Rows from block 6 of the encoder of a small image VAE, named by matrix and row number. Rows with one number belong to one neuron. Each number is 200 + 30 x the weight over its row's rms, rounded and kept within 0 to 999. All counts start at 0.
After each neuron's rows are labels from the 100 images, of 14976, where the neuron reaches its highest value: "colour at peak" is the nearest of a few named colours to the mean colour under the peak. Only what is clearly more common there than usual is listed. The data: pixel-art sprites of 400 made-up characters on tiled backdrops. In brackets: how many of the 100, against the usual share in percent.
# fc1: MLP up (encoder.blocks.6.mlp.fc1.weight, 768x192), inputs 32-63
# fc2: MLP down (encoder.blocks.6.mlp.fc2.weight, 192x768, transposed), outputs 32-63

fc1.262,119,237,229,201,235,203,233,240,157,188,163,166,206,145,262,189,204,191,202,186,172,179,182,258,174,206,244,205,161,143,188,161
fc2.262,227,180,173,171,184,275,145,201,207,174,204,222,216,221,164,218,193,214,287,199,210,175,164,159,165,147,178,204,161,200,188,163
colour at peak: black (91 vs 19.2)

fc1.86,229,203,129,167,189,160,168,202,195,192,221,183,179,178,179,138,154,228,204,181,184,193,221,243,170,200,214,195,165,210,177,240
fc2.86,171,189,199,256,224,175,245,239,178,223,171,180,251,237,212,180,165,193,204,196,210,196,178,222,251,196,183,226,208,143,219,158
colour at peak: blue (53 vs 1.3)

fc1.368,128,205,227,182,166,172,179,261,200,193,219,163,158,176,146,177,231,156,172,207,169,210,220,203,181,182,189,176,198,172,141,237
fc2.368,232,225,204,228,229,177,224,179,198,215,139,206,208,225,224,195,190,224,162,203,202,189,227,183,214,162,185,212,196,201,220,159
colour at peak: red (48 vs 1.1)

fc1.70,154,222,190,169,226,277,180,240,150,241,168,98,130,200,202,193,192,191,262,200,154,157,191,222,201,230,216,190,149,160,171,213
fc2.70,220,177,158,185,182,309,142,198,277,193,211,212,225,196,159,221,226,200,253,180,212,207,199,174,205,131,179,215,164,200,173,165
colour at peak: black (57 vs 19.2)

fc1.609,214,203,172,200,233,165,224,163,198,210,163,161,233,265,162,196,169,237,226,188,212,178,145,203,264,209,199,192,138,198,238,188
fc2.609,197,188,201,155,183,240,201,230,207,184,219,225,220,137,221,211,200,191,219,185,212,211,221,170,136,220,236,214,200,244,204,180
colour at peak: brown (52 vs 22.2)

fc1.357,153,156,214,191,213,129,200,179,212,188,188,199,246,183,228,240,209,159,168,234,219,214,214,238,157,222,183,261,193,177,201,188
fc2.357,225,200,190,214,212,193,202,243,144,220,204,133,145,223,200,152,184,197,207,199,225,195,166,187,171,204,175,197,228,218,214,222
colour at peak: grey (91 vs 26.9)

fc1.370,189,274,216,226,240,154,212,223,173,165,182,228,184,241,199,187,200,212,207,200,200,222,190,189,241,222,177,213,186,198,211,214
fc2.370,179,185,136,163,190,168,257,235,225,228,171,197,147,212,187,258,170,197,176,176,205,206,218,166,178,262,174,204,170,178,189,185
colour at peak: black (66 vs 19.2)

fc1.552,191,241,164,173,222,204,212,220,163,200,248,227,194,173,196,192,125,263,178,206,162,192,203,218,192,208,191,189,203,185,176,229
fc2.552,224,206,237,276,205,228,149,215,237,184,195,257,214,219,204,177,175,166,217,210,205,218,169,143,226,174,196,155,217,157,205,188
colour at peak: blue (64 vs 1.3)

fc1.460,207,210,181,185,218,181,211,169,242,175,153,188,259,269,236,181,148,231,230,182,198,215,199,225,218,215,213,181,196,210,261,199
fc2.460,199,180,216,136,206,214,237,241,191,183,214,205,216,177,217,163,189,200,201,215,229,212,185,229,178,235,194,226,160,183,196,212
colour at peak: green (95 vs 3.8)

fc1.694,237,187,173,183,189,179,192,214,234,194,141,107,240,185,220,221,168,216,209,199,211,247,211,168,207,226,169,194,177,177,280,214
fc2.694,169,184,180,155,212,164,279,179,252,185,175,195,182,153,234,212,182,193,211,179,205,200,171,223,216,223,196,213,158,197,178,212
colour at peak: pink (40 vs 16.7)

fc1.397,239,157,185,218,157,221,139,179,178,221,192,200,196,233,193,196,231,161,184,210,224,208,231,195,223,229,171,152,236,156,240,225
fc2.397,171,205,297,184,218,289,130,201,217,181,191,201,237,180,218,147,217,226,199,192,204,211,224,214,189,196,202,223,197,228,175,189
colour at peak: black (86 vs 19.2)

fc1.732,190,198,186,202,197,185,157,222,133,189,193,250,190,232,224,222,239,184,171,193,182,242,163,227,175,181,167,198,220,138,180,201
fc2.732,175,225,193,219,184,249,197,211,218,170,215,194,209,226,208,168,223,209,231,214,162,221,182,162,251,205,200,227,182,225,184,184
colour at peak: cyan (33 vs 1.5)

fc1.240,160,207,222,185,193,172,88,225,142,190,181,207,226,190,171,144,218,192,182,184,202,235,191,219,103,177,190,167,169,167,164,196
fc2.240,231,178,199,278,178,253,244,171,206,207,171,170,230,264,230,217,221,204,168,199,183,181,230,180,200,267,220,204,149,204,209,189
colour at peak: purple (72 vs 1.6)

fc1.709,185,196,158,175,210,192,217,160,202,166,172,190,232,230,236,178,112,278,202,174,263,185,197,164,221,226,206,174,186,191,243,148
fc2.709,242,136,165,189,211,186,165,232,175,187,236,166,253,224,174,213,227,144,305,201,190,165,171,208,175,221,189,198,173,186,203,226
colour at peak: brown (65 vs 22.2)

fc1.151,219,193,134,183,198,152,200,185,212,197,199,237,197,170,185,203,169,233,200,190,210,185,261,209,226,203,181,222,212,194,207,183
fc2.151,211,171,132,162,179,169,181,180,160,199,219,214,184,163,191,182,209,223,191,214,134,225,132,220,190,205,200,205,194,225,193,208
colour at peak: red (28 vs 1.1)

fc1.295,168,208,163,230,191,233,199,243,227,204,241,217,159,161,218,194,218,185,169,202,175,209,241,219,181,189,171,232,233,186,169,252
fc2.295,229,149,180,187,199,190,215,183,161,213,178,215,177,248,206,184,131,222,219,223,208,158,204,210,221,171,202,180,135,118,204,146
colour at peak: grey (58 vs 26.9)

fc1.443,282,177,222,219,201,167,172,187,196,163,134,222,222,284,274,243,228,191,230,201,229,202,206,170,214,190,198,193,223,250,259,225
fc2.443,183,239,170,193,222,211,283,254,207,223,173,222,220,155,223,179,196,225,151,190,190,220,208,202,229,241,173,248,187,201,214,171
colour at peak: black (45 vs 19.2)

fc1.389,173,278,206,240,217,219,165,238,151,183,224,230,186,171,167,216,208,209,149,181,164,213,197,259,157,213,162,216,196,173,141,208
fc2.389,219,184,206,192,209,201,188,213,217,172,177,198,216,249,249,190,209,181,237,196,224,181,226,170,131,196,212,168,134,140,220,222
colour at peak: purple (25 vs 1.6)

fc1.707,180,163,188,121,190,211,159,191,178,185,253,180,212,191,97,182,175,220,219,227,191,169,170,212,215,212,221,189,190,196,214,157
fc2.707,212,207,217,280,171,212,185,206,216,201,214,232,196,213,233,198,156,183,205,140,174,239,161,213,257,179,180,161,217,217,215,181
colour at peak: blue (32 vs 1.3)

fc1.197,220,206,138,161,205,206,196,208,235,196,153,158,206,168,209,224,178,214,206,207,194,189,199,287,214,229,202,234,164,176,241,244
fc2.197,206,197,201,193,195,144,195,233,176,222,192,220,210,157,200,207,183,185,211,205,207,195,164,174,167,191,211,215,204,207,181,155
colour at peak: grey (83 vs 26.9)

fc1.653,209,145,158,146,172,154,224,242,221,157,199,206,187,148,213,206,221,191,198,213,229,199,235,143,212,198,158,208,219,199,240,236
fc2.653,168,205,189,195,203,168,263,159,221,183,180,118,153,198,188,217,160,227,204,177,198,209,183,203,218,226,204,213,194,180,161,215
colour at peak: white (65 vs 4.2)

fc1.759,200,170,184,151,220,166,165,227,188,216,147,132,219,141,168,210,170,232,249,162,182,260,156,172,215,204,180,177,203,199,230,183
fc2.759,146,190,210,141,214,126,246,165,147,184,183,161,162,159,210,205,178,175,193,177,189,212,238,213,208,228,219,205,169,147,151,247
colour at peak: pink (50 vs 16.7); white (42 vs 4.2)

fc1.1,225,250,180,211,194,234,214,211,159,256,211,137,158,198,190,183,217,207,135,226,210,193,228,207,147,195,197,199,223,176,145,262
fc2.1,150,236,179,162,198,176,163,232,210,244,197,222,204,225,160,207,199,158,190,169,213,191,188,201,233,239,194,254,192,228,221,166
colour at peak: pink (47 vs 16.7)

fc1.445,199,196,149,207,234,256,203,232,132,201,239,251,198,214,149,173,231,229,177,170,175,224,184,230,195,216,178,194,206,187,163,197
fc2.445,166,170,202,246,202,199,154,162,185,196,143,206,205,208,263,219,210,158,200,215,229,201,186,169,204,196,184,204,222,137,163,139
colour at peak: cyan (30 vs 1.5)

fc1.467,199,148,166,203,174,207,163,191,206,225,182,219,177,233,216,221,276,151,190,229,184,234,191,173,232,249,214,148,230,163,201,231
fc2.467,192,193,286,165,207,271,128,239,278,183,153,202,203,153,180,139,212,204,220,171,211,188,198,242,169,195,207,205,207,223,183,186
colour at peak: brown (49 vs 22.2); black (46 vs 19.2)

fc1.92,116,189,269,181,188,172,122,226,139,219,153,189,190,217,183,198,184,212,180,218,197,219,167,135,103,223,187,219,173,176,240,192
fc2.92,267,207,150,148,207,282,233,170,192,232,211,152,214,251,210,239,184,188,227,192,215,161,221,209,242,188,209,268,216,173,201,122
colour at peak: grey (93 vs 26.9)

fc1.645,199,203,222,247,215,201,287,214,166,187,173,242,188,223,205,209,193,196,200,231,210,218,180,203,218,228,169,198,216,203,231,191
fc2.645,204,205,153,193,241,125,278,235,232,219,151,119,187,208,235,235,191,251,149,166,231,220,228,185,166,262,193,243,190,179,188,212
colour at peak: black (43 vs 19.2); green (29 vs 3.8)

fc1.164,239,160,187,193,168,247,212,157,174,175,226,183,206,204,183,196,177,199,234,210,193,195,185,190,226,216,226,161,206,180,185,206
fc2.164,173,257,172,186,220,183,200,216,239,200,259,274,158,163,213,138,222,226,235,216,195,209,138,195,277,143,200,203,245,193,239,213
colour at peak: blue (61 vs 1.3)

fc1.599,195,229,185,223,214,246,177,237,225,203,266,247,179,186,253,209,212,183,145,220,164,242,235,243,169,198,176,202,273,213,156,251
fc2.599,247,173,196,236,216,187,208,212,207,183,189,204,225,211,179,200,177,206,247,200,213,144,217,237,252,179,215,172,167,99,235,153
colour at peak: blue (31 vs 1.3)

fc1.97,218,174,157,187,180,163,199,217,247,177,158,176,265,174,235,209,204,201,201,188,240,240,190,144,189,202,175,198,212,196,267,223
fc2.97,172,191,196,169,202,163,282,190,191,175,145,143,164,188,238,224,190,206,207,183,206,194,214,224,233,228,210,218,175,181,160,220
colour at peak: pink (53 vs 16.7)

fc1.615,124,217,207,164,182,224,216,277,204,203,235,167,169,149,198,160,216,147,189,230,131,213,209,197,166,154,178,186,236,179,145,216
fc2.615,253,193,250,231,205,195,182,168,211,199,224,174,207,253,179,184,145,230,212,203,217,176,181,198,185,184,186,163,179,184,201,217
colour at peak: red (34 vs 1.1)

fc1.448,161,228,231,180,196,163,198,207,199,238,182,193,188,194,257,176,192,219,230,183,180,188,159,211,188,151,248,191,157,147,207,173
fc2.448,201,200,192,209,152,218,200,192,194,230,214,171,197,236,143,256,238,159,203,201,245,202,195,177,158,184,195,245,201,265,150,180
colour at peak: red (28 vs 1.1)

fc1.374,192,196,167,189,239,129,220,217,139,201,161,145,201,184,140,204,193,217,207,182,184,231,205,209,188,222,200,257,204,189,266,182
fc2.374,143,173,108,214,197,119,225,188,163,222,170,130,139,184,232,227,216,188,152,175,210,167,216,209,199,244,188,225,188,185,167,241
colour at peak: pink (51 vs 16.7); white (37 vs 4.2)

fc1.308,180,210,149,224,179,231,201,231,214,230,213,237,135,193,158,204,229,176,144,219,219,194,231,227,175,182,163,228,203,185,148,247
fc2.308,244,180,218,212,215,183,210,224,162,224,174,158,216,222,234,182,148,192,227,228,192,214,224,166,218,185,232,185,193,207,199,132
colour at peak: pink (37 vs 16.7)

fc1.734,192,145,187,169,205,225,176,175,206,234,227,148,113,148,237,200,212,176,204,241,217,183,209,172,205,221,183,179,221,212,194,180
fc2.734,181,171,198,177,188,172,141,238,137,192,192,220,190,177,167,176,209,176,196,221,223,195,223,211,148,221,196,207,171,221,189,153
colour at peak: brown (79 vs 22.2)

fc1.109,199,211,162,147,179,207,148,217,146,170,190,194,156,157,207,173,210,192,199,191,162,220,219,210,174,183,224,182,210,178,170,199
fc2.109,250,255,188,190,179,193,208,210,224,173,242,168,201,217,213,158,198,219,276,203,225,244,174,218,231,204,158,193,204,215,264,229
colour at peak: blue (38 vs 1.3)

fc1.167,184,227,199,253,193,263,227,229,224,191,227,199,191,132,306,228,249,143,178,221,150,223,193,260,220,199,187,190,245,190,206,209
fc2.167,187,220,186,210,204,204,203,182,235,241,179,197,214,212,168,227,161,227,174,214,206,213,259,190,204,212,170,208,194,177,167,210
colour at peak: grey (71 vs 26.9)

fc1.100,147,246,254,213,241,245,198,223,144,184,146,118,183,131,199,210,201,196,244,187,176,206,179,208,212,169,244,252,183,158,208,167
fc2.100,234,178,152,171,183,234,138,191,224,189,207,225,205,188,200,229,206,200,243,185,186,197,178,173,187,135,159,190,173,194,169,162
colour at peak: black (90 vs 19.2)

fc1.234,162,220,193,204,164,208,199,210,234,252,223,202,169,179,221,205,227,170,174,172,200,204,215,174,162,183,191,175,182,198,166,199
fc2.234,213,194,141,208,209,182,223,167,204,162,171,163,246,234,164,241,236,157,227,214,208,244,201,212,223,197,212,210,173,222,230,225
colour at peak: orange (31 vs 1)

fc1.55,241,212,201,182,209,173,133,237,180,206,230,212,211,225,263,253,247,164,207,181,172,210,199,214,176,173,162,187,305,183,160,199
fc2.55,182,174,198,236,170,205,176,234,269,198,208,180,196,216,178,201,256,202,181,179,179,178,184,177,233,250,221,233,184,195,225,211
colour at peak: pink (52 vs 16.7)

fc1.72,212,163,227,138,199,202,151,200,214,136,164,186,232,208,278,210,223,174,186,214,155,197,202,164,280,194,250,196,192,226,268,183
fc2.72,168,185,217,225,158,207,238,181,184,206,230,189,165,132,185,189,218,233,182,208,204,180,116,218,152,216,175,180,258,185,143,229
colour at peak: brown (48 vs 22.2)

fc1.409,223,244,125,236,229,249,224,202,196,170,229,216,251,218,173,200,140,231,190,220,154,178,159,281,155,234,198,189,184,173,193,221
fc2.409,193,178,243,210,217,176,134,213,202,210,178,229,256,223,243,228,223,159,216,220,234,156,175,204,197,146,186,190,162,171,193,210
colour at peak: grey (82 vs 26.9)

fc1.651,167,178,203,184,163,175,200,263,184,156,200,194,157,187,253,171,207,156,155,241,141,208,237,179,190,193,214,186,177,133,159,229
fc2.651,238,196,210,181,246,186,188,152,175,177,172,207,181,187,210,144,161,218,232,209,238,221,168,184,166,182,182,202,238,247,251,203
colour at peak: purple (35 vs 1.6)

fc1.125,201,238,176,157,180,222,188,231,133,165,227,214,155,161,190,169,193,223,155,194,162,214,247,221,176,222,205,189,230,197,181,228
fc2.125,190,190,224,250,247,179,170,178,197,144,178,157,223,247,199,166,199,213,197,213,202,223,210,216,230,219,221,182,183,152,211,236
colour at peak: blue (66 vs 1.3)

fc1.753,150,204,249,213,177,212,133,220,174,218,192,114,159,208,223,202,225,204,211,226,197,162,203,209,197,227,224,137,174,184,189,221
fc2.753,197,168,204,205,199,337,153,210,238,191,180,171,232,190,195,174,199,200,232,188,181,206,154,202,194,179,201,252,189,200,190,157
colour at peak: black (84 vs 19.2)

fc1.755,221,222,175,186,184,217,168,229,220,214,240,149,231,165,202,192,206,209,184,212,163,193,216,239,224,218,234,156,190,183,207,206
fc2.755,192,172,245,199,172,266,143,202,196,184,185,224,186,192,187,117,192,191,226,199,193,221,163,208,200,171,162,195,209,191,215,174
colour at peak: black (53 vs 19.2)

fc1.764,191,195,205,207,219,242,169,153,203,183,201,216,198,233,251,216,195,221,201,187,223,201,198,171,235,172,216,178,178,237,227,178
fc2.764,223,198,249,169,155,169,277,230,189,197,253,178,170,143,196,201,192,218,211,202,203,195,158,186,160,263,241,226,254,217,149,153
colour at peak: brown (94 vs 22.2)

fc1.378,214,178,163,186,237,258,243,171,187,206,186,201,209,219,287,178,190,211,250,181,250,231,225,133,186,202,169,149,229,225,219,153
fc2.378,197,207,126,202,168,155,175,204,184,199,155,158,138,224,125,205,218,193,145,151,184,228,186,190,230,243,158,244,185,177,182,190
colour at peak: orange (32 vs 1)

fc1.334,224,210,179,178,216,160,185,151,218,197,188,196,229,232,161,181,154,241,227,184,180,196,204,201,200,234,209,213,193,204,236,160
fc2.334,183,145,170,215,227,239,200,258,173,228,198,237,226,234,229,180,191,171,187,154,220,221,259,187,190,188,179,195,189,166,231,176
colour at peak: green (61 vs 3.8)

fc1.529,204,178,227,208,196,253,190,161,200,185,186,276,216,280,227,246,273,170,214,196,204,232,210,184,229,200,196,182,257,208,223,186
fc2.529,213,186,196,236,234,174,219,275,178,183,227,192,202,156,217,160,215,237,241,185,179,227,185,161,192,224,217,181,207,178,211,174
colour at peak: grey (58 vs 26.9)

fc1.531,199,196,184,199,171,226,212,193,146,184,185,197,199,220,243,225,239,154,190,201,185,196,211,172,219,166,188,224,189,174,159,235
fc2.531,168,254,221,209,176,238,197,167,231,179,189,196,191,214,215,212,199,232,206,184,213,226,189,211,171,241,185,184,202,166,171,169
colour at peak: pink (47 vs 16.7)

fc1.524,205,220,151,189,203,241,151,238,151,232,243,223,178,196,131,140,232,200,166,167,209,220,218,239,196,233,172,166,219,182,141,193
fc2.524,206,175,186,275,197,184,223,177,196,220,188,203,235,215,266,228,164,206,211,202,225,223,208,168,198,234,181,224,238,218,207,207
colour at peak: cyan (35 vs 1.5)

fc1.62,154,211,207,176,169,249,213,253,153,180,243,156,197,157,148,127,221,145,196,228,169,183,206,231,146,182,212,154,196,176,151,224
fc2.62,226,222,227,231,204,168,158,194,215,179,186,229,201,229,220,177,180,267,186,225,217,237,209,191,240,214,182,203,166,191,231,189
colour at peak: purple (42 vs 1.6); blue (26 vs 1.3)

fc1.658,265,166,165,148,186,182,138,168,167,145,204,183,236,181,185,178,150,243,216,177,186,201,200,191,223,222,245,197,173,218,241,193
fc2.658,188,226,170,250,230,181,211,221,184,220,207,192,197,195,179,166,197,202,206,188,216,212,186,241,270,153,177,209,208,107,232,214
colour at peak: blue (32 vs 1.3)

fc1.183,275,148,184,196,200,156,214,216,156,150,199,258,257,263,269,201,176,217,230,188,204,179,211,228,216,193,161,219,228,250,247,211
fc2.183,165,214,161,197,226,189,235,230,197,189,174,214,254,190,205,174,189,176,168,190,221,204,186,257,183,197,181,219,169,173,191,206
colour at peak: black (79 vs 19.2)

fc1.583,184,190,150,285,242,202,239,191,128,219,217,226,182,190,154,190,188,285,174,179,272,191,185,131,245,216,204,166,219,174,199,176
fc2.583,183,197,202,104,214,336,110,114,192,196,130,193,212,177,261,206,194,170,215,187,210,178,256,223,189,154,178,233,155,194,195,193
colour at peak: brown (80 vs 22.2)

fc1.361,199,204,198,178,195,238,186,247,211,133,238,263,181,214,258,195,230,135,180,210,134,223,230,247,200,162,209,167,222,197,191,211
fc2.361,177,172,217,248,213,194,213,177,241,190,168,126,263,205,182,186,211,218,204,213,199,203,168,191,203,254,167,192,207,164,224,223
colour at peak: grey (84 vs 26.9)

fc1.562,235,209,139,203,196,118,204,205,215,241,132,225,209,225,225,183,134,210,203,196,222,205,234,190,242,142,161,197,220,248,274,202
fc2.562,209,184,187,189,210,192,175,210,170,215,201,170,235,222,185,223,216,214,212,244,191,221,218,223,159,177,200,247,196,195,225,120
colour at peak: brown (80 vs 22.2)

fc1.670,246,220,160,195,198,193,204,206,188,185,146,338,245,182,177,204,223,201,192,202,194,222,169,196,245,199,180,222,234,194,298,186
fc2.670,149,193,207,181,206,156,186,223,156,181,148,126,149,253,239,199,195,224,194,195,214,171,221,184,182,213,207,230,169,157,133,234
colour at peak: pink (42 vs 16.7)

fc1.601,209,215,163,151,209,187,213,222,197,199,218,187,202,178,190,212,153,248,178,199,200,203,184,287,167,169,210,182,191,182,218,241
fc2.601,208,208,244,261,208,192,206,211,204,221,188,249,266,202,200,190,193,186,255,209,188,212,185,162,227,220,190,168,174,196,175,208
colour at peak: blue (76 vs 1.3)

fc1.379,159,249,179,194,190,216,184,221,210,270,202,193,159,182,189,212,217,191,162,198,206,210,241,216,182,233,171,226,220,183,138,239
fc2.379,276,144,177,184,204,195,137,214,191,227,220,199,137,188,186,164,169,199,241,204,229,187,203,161,208,168,202,144,211,138,242,170
colour at peak: white (66 vs 4.2)

fc1.34,197,201,192,229,236,174,181,192,127,195,233,239,186,211,136,169,191,239,177,160,230,239,153,185,215,168,219,163,174,205,250,188
fc2.34,177,252,190,184,206,222,209,81,222,227,178,218,210,160,233,168,244,199,163,184,189,172,210,251,218,216,174,201,209,228,218,217
colour at peak: black (54 vs 19.2)